python train.py --activation="leaky_relu" --depths=[18] --stem="deep" --widths=[64] --optimizer="muon" --lr=0.0051 --gradient_centralization=true --batch_size=192 --warmup_steps=230 --adamw_weight_decay_other_params=0.01
Rows from block 10 of a small image denoising model, named by matrix and row number. Rows with one number belong to one channel. Each number is 128 + 32 x the weight over its row's rms, rounded and kept within 0 to 255. All counts start at 0. Numbers have three digits each. After the name is the row's rms in percent of the matrix's.
After each channel's rows are labels from the 100 images, of 14976, where the channel reaches its highest value: "responds to" is what is common among them. Only what is clearly more common there than usual is listed. The data: small renderings of single solids in any pose. In brackets: how many of the 100, against the usual share in percent.
# convs0: first 3x3 conv (model.blocks.10.convs.0.weight, 64x64x3x3, each kernel summed), inputs 0-63
# convs1: second 3x3 conv (model.blocks.10.convs.1.weight, 64x64x3x3, transposed, each kernel summed), outputs 0-63

convs0.19 101:102118092135082192115118157135226116161157142120120131149103125113132149154155075054152154160160121124109164088149088166039078134166127108130127093085184121091146147132130125113141117105152136
convs1.19 108:132166116108155144102126111168145129127148135180079157135029127122128131128132121195109123185107167154046134107088154123168123101142173158158120105235134122174124117140126116158138149147127115
responds to: glossy (73 vs 33.3)

convs0.21 101:122100222131145124111116112111109133145175129220163137088148122145151103115130070162105124123127125106112043132133170139165153157081124047100091149095121129168136133124135115122147195108111103
convs1.21 085:161128115127103155147146120160151142142062129037108115153185129140150157134127153162117110092159142136080186130101128137166168162152136005199120083159137127128141142129112143144132125152144119
responds to: striped (32 vs 10.2)

convs0.59 078:095100159076095140127139116140146136148109133085155127147073109158215146143116093157141112152121113206142126108104121157180175127099102119159149117149099127116136114145121113131143193099018077
convs1.59 076:099104186133116153103143147158144147079190177172173191125138108122099120128105124138154077161125136111092142184165109107093154182125132163135111107062142136176120190128169109108188095135173126
responds to: pink (25 vs 8.4)

convs0.54 075:140150093086128121143106133133138122131108107103135115149110122157168159120222149141143094182129112116080040148127134168125132141134089092145072173139092130198120132107099166120132182159043123
convs1.54 058:176045161198113148141162089137129144131091170109139179154083144128154109161085117128151165155080091106129151129146126130128195090150122139084128121107140079140132132121175137101143047102183143
responds to: sphere (26 vs 4.2)

convs0.23 081:136110142076176149116136120125126119113094135167126146121109118118102097133167159000104100133129143102146082129129138083146134129092118188143132123197174111147125098124135151108147165156207103
convs1.23 044:099112113165075183131152100111100117131077177081125116141117170086118131139142104199119163169150174147152141155100129128113175090101127086122132145123122139134157147120251105111168143087114163
responds to: metallic (61 vs 33.9)

convs0.48 126:149131135120152086162133105113147094113160116167080106152159143159164156131123128106135132090071095112115124155078047129149135155148095142125098135130113228172159124166179107152114115030124125
convs1.48 140:136132131149108149123206156132119138148117098110114124082160120056115087057131142140136122188135101147199145149033151121114218138118120135138100135127155141123129187108156161080106129127114111
responds to: white (25 vs 8.3)

convs0.35 072:191085104150109125144158136095125154195177151095127123159130142131122131123064088160141136114111138057157152161150092117071112158161069091118134141119080160162125132146169136133144096068072181
convs1.35 094:043143190143140112106135112138177091090175105166221149106146100139074116121099147140118092110097105168174125147144131129169154160142159108135117143106084129090164182157141098111085113100085109
responds to: light from: right (52 vs 25.1)

convs0.25 109:155132223128136129136123102121098133166065132175182185129190133111106115122153073127125158121070085155138104129115112132124170156071094022098114142115124137130144109146161109155130127109127148
convs1.25 121:133133110132181114142109145140139124173148134097071106083031125096100118108113129107135112104114123142089120103141109180121068108186173243133136153136111143117124113136100179140139170113132080
responds to: dotted (48 vs 10.1); checkered (33 vs 10.1)